A small model that predicts nearness at each pixel, trained from scratch: 64-pixel images, 80.5 epochs.
Rows from block 10 of a small model that predicts nearness at each pixel, named by matrix and row number. Rows with one number belong to one neuron. Each number is 128 + 24 x the weight over its row's rms, rounded and kept within 0 to 255. All counts start at 0. Numbers have three digits each. After the name is the row's rms in percent of the matrix's.
After each neuron's rows are labels from the 100 images, of 14848, where the neuron reaches its highest value: "lies over" is the class under the peak. Only what is clearly more common there than usual is listed. The data: rendered dice on a table. In brackets: how many of the 100, against the usual share in percent.
# fc1: MLP up (model.blocks.10.mlp.fc1.weight, 768x128), inputs 0-127
# fc2: MLP down (model.blocks.10.mlp.fc2.weight, 128x768, transposed), outputs 0-127

fc1.696 194:148166136103147146132167106133143121126086110151118104169123116129143100162099158135146081136118121126138153111140105040134143146135148130124099163155120131121136159124131119141093104139128144140129160113134099118111160077127133115175146062128115133144138130135101126112123165135121151140126138114167124154127104155129154130118136101144083097136171066151136115123152101146104099139065
fc2.696 245:140182147149149103131103124071181143092147118134146145082105096176116108101144154150123153119083122149115121121109119095089158154149119156093129143079109155145117133121138093126109156081122125144121109095125138128158111131092125148104111168157134138122129141161175140157134108154168126134090121134134175112092127112137103167136117111107150133086144134144114108122113133162143169115125
lies over: die with six on top (28 vs 2.5)

fc1.383 042:098183163136114142152141169117141085118136128128097121125148133132121161149126128110115129126127111135144169159158148161145110149119149159102152118116115140123153160143107113154146136167170124154126120104156128128129094151162165136172169118086110104142142100117115095148104126138104096089114137141088165170134164150119175095152119125114167098096169102111113151164169099135108132164143
fc2.383 039:132101118129130129132103143125117162096124068125132162172135107122168130125099104150131104146124121125159124120153123080132131144146093181139123128095103125128114060112136124117115097086111075139122102157134162117133119098123113155120093159178130148144146125157175129142113111133100128140123120130154141100157114101138112142108136099125076162134134077171101128127148167179137158141154
lies over: die with six on top (28 vs 2.5)

fc1.749 212:113165148118119182140145099145142152116144114170120133181096102099120102157091143137125080082107118118144143136145151110129094172128129127119088153147126131145124115110103117124130090189137120115087164119133127157133140111105149144167145136095145119158077115158131131101114146130114113163149087117092129133155112149124174119123161084126085100120125119130160143131113087133092143161101
fc2.749 238:144115142125143103127138133106125132112145062137149164106103125151114114123127128121144196088099115170102121128156136123083131155102126158111126150061110104127097153124128098156122161137113119146159074136128113116178120125094141142173109138149159151167146096146169120146152111150167141132103143099127134136123125127101161125133115116093125109085123092127119116117158084152173137133103
lies over: die with four on top (28 vs 2.5)

fc1.622 053:149110146137149111179148148145151168147148114135148085172120098134156134120131112106081144099125134112131162144092128090164110118110150141124134154118120083164137103136096148120113166142159165146146132145157146125117134106116159112095161114114091141100160115142127158128104115082110118137097143099115119166139110118103100149106133124147162098148101153178159064099109113119144146103163
fc2.622 075:124157134118113145079124109160108107127096157107131172116138151136111152136116094138147107138125106165124084136169131136126148167120116136148146121156152142102099134140090111099111075173121110113179127113140133093144116118136149169179169139111152085151125100107143125136154153098154159115096140113158145144131122126160147110115109089070091098103153124103081169130129106126113147127134
lies over: die with four on top (26 vs 2.5)

fc1.331 042:133158124130153172091144135132132109185129153137151149122180109146139125138153100137093139079150111144129145121129180090114127118124107109112101155117144114154130134082111151107154181112121090095127176143114152134153142088108158105126132128108094149111104088157117132187131127133118109141088151100124143102099134098149101157115141140104132124169101084122095158132114121108124157117162
fc2.331 055:107100130109112130146112106164122123099127105144119120130074129068143157108086131129166147168102139130103156135165113145131124139131109138149128092114121106118086122149140106160106094117162138144113137091146125108133140107110102158152184117157168118165131171108113115143154145109075154153111145128177093117139114144146104127141112100123125111061125152164127134076143140136106121163153
lies over: die with six on top (31 vs 2.5)

fc1.685 056:125118118145098189144096124150088128116096091119116147120126105065150175147152148137128068117164159090116124149124107152176113144124124148081130125147140122117113141106126086167128165109146098132124161146121134097132087135128123120110144095169137122161141186146147146142115167102155112132144123129112121110126142141097135140132131083117143152139151097132171119098119174131148105162123
fc2.685 070:153178154119145104101132125143160113099153149140146112157134087148110093104139131110126150142080094176157163082153139105090158120139124123141120131104181136133178091116155155093125108124119102120107102097149136153132196114144119143154107178110128146100120118132140104109148118182092137107153173134131113090129146119148132117138118121121120135110117135132095084152115140112123119087125
lies over: die with six on top (25 vs 2.5)

fc1.405 107:138160114144133100159121149087143174117123083125162127134133093149121115145104108130090087116114085152158175162172134127120129143138145108116163112182122137144134126135126097163162137133157138166147175135140135133121113118084117088161126105140108150155086076160102136128133171164127109102098145092151152162167122148140127135110128121118086124113140106090118118149101112114112104131151
fc2.405 112:128120099167149116118130136089086165099113106176126139102112142110111130124135152158151107069086146143124089116130138081163138143134141154140068131109097116113104147138168137131095154112105117110114082106083158130125150136160138149165121116144118137093164117155130180129137106109145165169130090157115134126106114134118111144138143112130145124141158054129143138168128148134144137129137
lies over: die with one on top (30 vs 2.5)

fc1.270 115:100170101135108129114161177126150166151133082162117119075101166155143123087141129115135108152162138108129144130135143125115128133127121135096076146111105124115141078118117165127137167174139136094143124160180165108117137090124091141123126141077145106152134124147128113104110116134128153113130100139128111134147085177165087124131133126125136107115094142102115118139178086145130103166145
fc2.270 133:166085118122132104139151103141127119110147161073159133116161138112157162146140130145096118074127133144134116169101128172139129120130104110157151138146155124114093152156139131114131118137118149148098172099067102096143120141129129111123101115107115145076129127124087170081153142143138128116149117161171096125113117130114163096159126111139134160165089126092124165121140141087154145104100
lies over: die with five on top (28 vs 2.5); die with six on top (26 vs 2.5)

fc1.173 180:122148156106123175139113160140166069132103152091128073105147140104137111122118096134149167152104121134098110130111132105129128149078129105120128124111167108124120125113136154158099187136132132144132173156109123131098125091090149107113160105107124155102072112166105135136126144136109119183119183134107131143116137136130151123134138124125116146110127148110123144140179131151128114155054
fc2.173 142:148141110135132108102171116107132142104141144156136145157119127133126138158126104147126119098127142141092110136129121144124118123119121139095148141144077178145100148144134102149133150124161131106133116089132141098157112125129123143090155193118157081079105153067150093152155138146092129128139121142098103128117151115132088123152118162160140105173160100105137149063116071112137172135136
lies over: die with five on top (30 vs 2.5)

fc1.614 231:144192151125130116136144131157157103163079143106130121188131114167145114111149132152133122094126094132122156107162110108146166102134149112096112113133133152123123163149100129127142151116128154160073160117146164108155087097116117110148145145141101125150141111133114139122106141111133121108140095095167123109118097160119128105106139114165104125086174114119127106154131140166116061167095
fc2.614 230:104144150154108154140073184071082115125119129150109132152129140170128150115144138171142138130100139200139096132087115162108162104114097120144117110133114150160092142127137126136103122152110075101102130096137136173143105153136123144124140151142146110121154128121111135131099103128108151163143074135125136166148089076113144150120105148081140124163134127105120109123123137137120111109108
lies over: die with one on top (28 vs 2.5)

fc1.297 149:100168132128133152123113131139128076112145135117171119136147105102185177125152137081131148119145102143148128161120195081134159144107103105106120126125123080127113128133149131112128123154141121161082147154126079123105158083114111099143121114124159163161149087174108105114137115130107134130091119155119100154103136129119133116143109137161110086122177137107146100146128125137169144115101
fc2.297 162:145135128118158092153155131135103139146123123118138102128167129126137134128164136168096117128106160158107110155148090123109142118131120134144096120155076165132085139144103082169136184111161094114136161133120106132142093169128141169159090190138122126087115163103134099128117112128100086107127072140102126147104117107130159152127151114130158125139091108131169122110110117134096141092141
lies over: die with four on top (28 vs 2.5); die with six on top (26 vs 2.5)

fc1.284 262:125123136108131192142124110149102144117119143105095127154108133141127143113138151132110121091140182101091144100140111115127150138205140156118128157124119072117123123103130129135077107159139123132146146148160137131112118136092127107135175130127112145112107092154084144104130137141052096129159112075127136122119121178157134140100154158160103136120131129122116113180161130131118098155124
fc2.284 205:145137129117124071153147127102080109135095108139138156115149156099135154129173147120159088130099093149118130165125106100108126094122160161125072139112113149159134154164116111147138138117138122079136147086155140133117173093131145128144112146161132139135127203162157131140129154122119098115130146129110104108139143081152124119149078148107147110106134117137130136156145130139135092105068
lies over: die with three on top (27 vs 2.4)

fc1.9 052:133129127109135140118186144166150140142157146157116120170144099121153109163097111114149146143093090142149125117104144146158165124159081125147131114153120112145148164087125130129114076161119183145135103129144109099137123139098096085149097114142096156141090112144099133117101142168102130174105124118151142172105133121095166136113112093124138141160157086128132113143161159164145147141137
fc2.9 058:138135150151117137133114121101117165123114125108120167110172115128113116138123130159110101079161141114108097104184113111117135150120122187101109114109078084127125120159132122082118176123129087101154104118144145118123151075144139142143194174145128118159152131111087146126143132094122131107137147121115126125167139141188073125128103120130133139085140111153125122120160125111158136153140
lies over: die with six on top (27 vs 2.5)

fc1.81 068:127145131111130129092132179113134096127115111143152134113093079148138108156107148158102097093120137130117142165154110105108106134106150126110150110154171116130107140087153152162075113175150130113139159164177142102118083143090128153141143092100118140144103125156111157159095078158140126148114157127137110106162123129088112111108142117083127135153178137121123149155114149140092112142105
fc2.81 077:129108090126139120180132096102130175100148136131138131123160120109132113107117079149157136127136087166126141130142120144126118146120127182133101158086073103108112118143126105105102172161156117097117106077098146130154147078165132159182142164122104097103125105136111157117131115146128132137156108137156131148139113104176092151145132094119140150114104103142152116114138123120183125152146
lies over: die with six on top (27 vs 2.5)

fc1.2 058:088112121139184162127110104133119156139164099144121125166116095110121114164145132137133089175126088151162114153128145137147153129135114093167164112136120148122154131156093105134099146092129123114097165135166142089184167090095138101145152127093121126155098112151138148122116102126145129167084147118134150128134106105097091127155106114125128170127127125116126108092080130140151098165123
fc2.2 098:149127153148094100111157147110133130096090113131117140136156154092127111147081169180129151116100129116100105098150162113105099120147118152108103168066115089144114123094166164123125131157123130081098146105138140128095132107150163149136171144109124151104115131119105126119155104139126136098219130149126179149123135139131122143113107125144148116140114110145142147131126115101104168136145
lies over: die with five on top (27 vs 2.5)

fc1.632 049:133135130136107090138116139167158108155101135142095108148090126149139125135163148097133143111131124088128139105125109138112142119121098099105115135166122116153101164130146093131113143177075160135104102149185167133136121141131061134118093127118106172138155111182112153162085153160114094137131128132133126131155143120127108137096091090114161094141126109103151103157127103117154179129124
fc2.632 049:097118149119115157118114104133122146141110182133144140124143134126112124144080075169123103134140107170115142146145070128154104145146135074143125099138168148137137128158097133158130147137153115124185132093097126103142124107122147158149156161130170100132165081101133099101155154087131139139108138081135095134088118148135128112124138112113133135098172120161089131133140109123107070135136
lies over: die with five on top (26 vs 2.5)

fc1.194 040:127169174122100151165157149173132121174130101112150122127072122162104106134151118085129119123100109131134169157116179167165121151163112124116118150104154101135111110093117129140125136170131098156089160174161129121142111101112108142107157131138101135127129126123113122128081132118124111137137150126145121110140178102119157151118153111091144118109101093092167099144149165095159148148122
fc2.194 055:123122091132159132103156120109127149108075143155129185152185099130154107129083099130143135164122138144117117125169081119122112138116089174154118115141122173098130123149134098148128135103152097101135099096146127108118171121139140154146152117130140141150175103137129120148140099086102123150109106122160124126144108135178093145149087099118129138134166112164087102100144156147118096142113
lies over: die with three on top (29 vs 2.4)

fc1.480 083:139099117156130093178130140150132159116116115127108152127121158113109158153160120151120137155139146146118127084100107140163097153126164129139117119108119097132117127126137124161100154157123123156104131180106164117163104105128145127098135136084135167137114124152127135147095108121158091173094141089090106151145094167137147055164125136123090130167131115166154075105127162140139117124115
fc2.480 086:148162152123113124108137086131138121145143159126142099125129093138114136137110104141124095111115110108141094160159134123141139158124130120133173182163130120108141159116104097127147112148137112088152129067142135099119112131151150135204174157139101085132076121096159113111176159101143170090108122125145114130142130101128126156115092148100136097129114149089130157138095100114164138130144
lies over: die with four on top (27 vs 2.5)

fc1.748 213:121172136115135140109148146148113067168082122121127143127151105136124113113150163130096138107100133096104139078182101093175092149134136118138126139160171114139120156122072146114139100155152140146077141097137132110122146125106149102164128130143102123125124124135097144084149163139102142097131122139202153103144145115115149137127103117136097136087136098119139148163144123148124111165125
fc2.748 195:124132117160129113121081135089089120140137152061124181110108137147102147146110077139165106162122152129162128150060114139137165109105120139111127128098129119134143148143150112158127169112110097069115106128163132150136122168132148142130140147152144139132121133143109129160122118151133142153127060135126128155107117084108122142119068175097144138148107125135174119156115145131108122113123
lies over: die with one on top (29 vs 2.5)

fc1.304 166:058143116141130171119150099159121128182091111138118123123123152120155159147172138122149115103109127154158128114146130149137151114149111110117088143142170097155128099115135158109086127160150105104123085143091129117114125137120110142137164105129136165143135112133129120140127153141139100106164105078103103111076163107152155086095149108109103111144114110080147177152167147128115123138133
fc2.304 181:101133144119140108122154114078109091099130122088128117142173101123150093114111098118112115127156128144141105116135129108129100168131139157127142108090147141139119141171115150119079135115116111076166158104176115114170147137131128150134150156163145107167131138125116104091137110145078138156109114162170131149137145094128121132154075169125140107165126125153092080118140139117184144133105
lies over: die with one on top (34 vs 2.5)

fc1.746 047:101181107118147107162160136116115153123164123144144125147099147116131156159165121096154128143145075162120170121152120101087164159126115146132153157148124112159142105130144131129136183098129170110119157144150183132147150150117091136133171096108175120132143110123100110112096167156146113112089148160074118125112135137153120096149120103152098120156117144148104111131130147104123124086126
fc2.746 063:141109139152090130091163098134121129156105106113128157154190097116163077129105124134075125140122155093130122129127077123183138161117123131156132106157112162113135143123109120100125128118116115137137079110112088125124096107136159104172144165186108142128102136104136131138194099093097105144126096105130141148136124107106123125149146152114132125154120117113156134121138118129138167161177
lies over: die with four on top (26 vs 2.5)

fc1.760 096:113138117163119131100122152137106081114129113168108136101077083152151150124143116101095153107141146150085129150113137113104115133162127122070145153184126151176122116118119114116099104150106115138110133130172130108127137152156105136140104125125126151143132096161128122155115125135076129104122129146134118140102161119111131085113156111129152099154162112166098141178134125119108217138122
fc2.760 115:093123126107119145177130107144134165139099166121136119117153148091129119133112089143134099117169122139117127141167111104129164154096098150139124098087132131090097140141115106112072170148120092135127130118098169142145123089115165173162120154152125110141145130123158112133110107135138123170129121155133123129126121125146087160149118135073147146091118140127137106100133119123159047140180
lies over: die with five on top (30 vs 2.5); die with six on top (26 vs 2.5)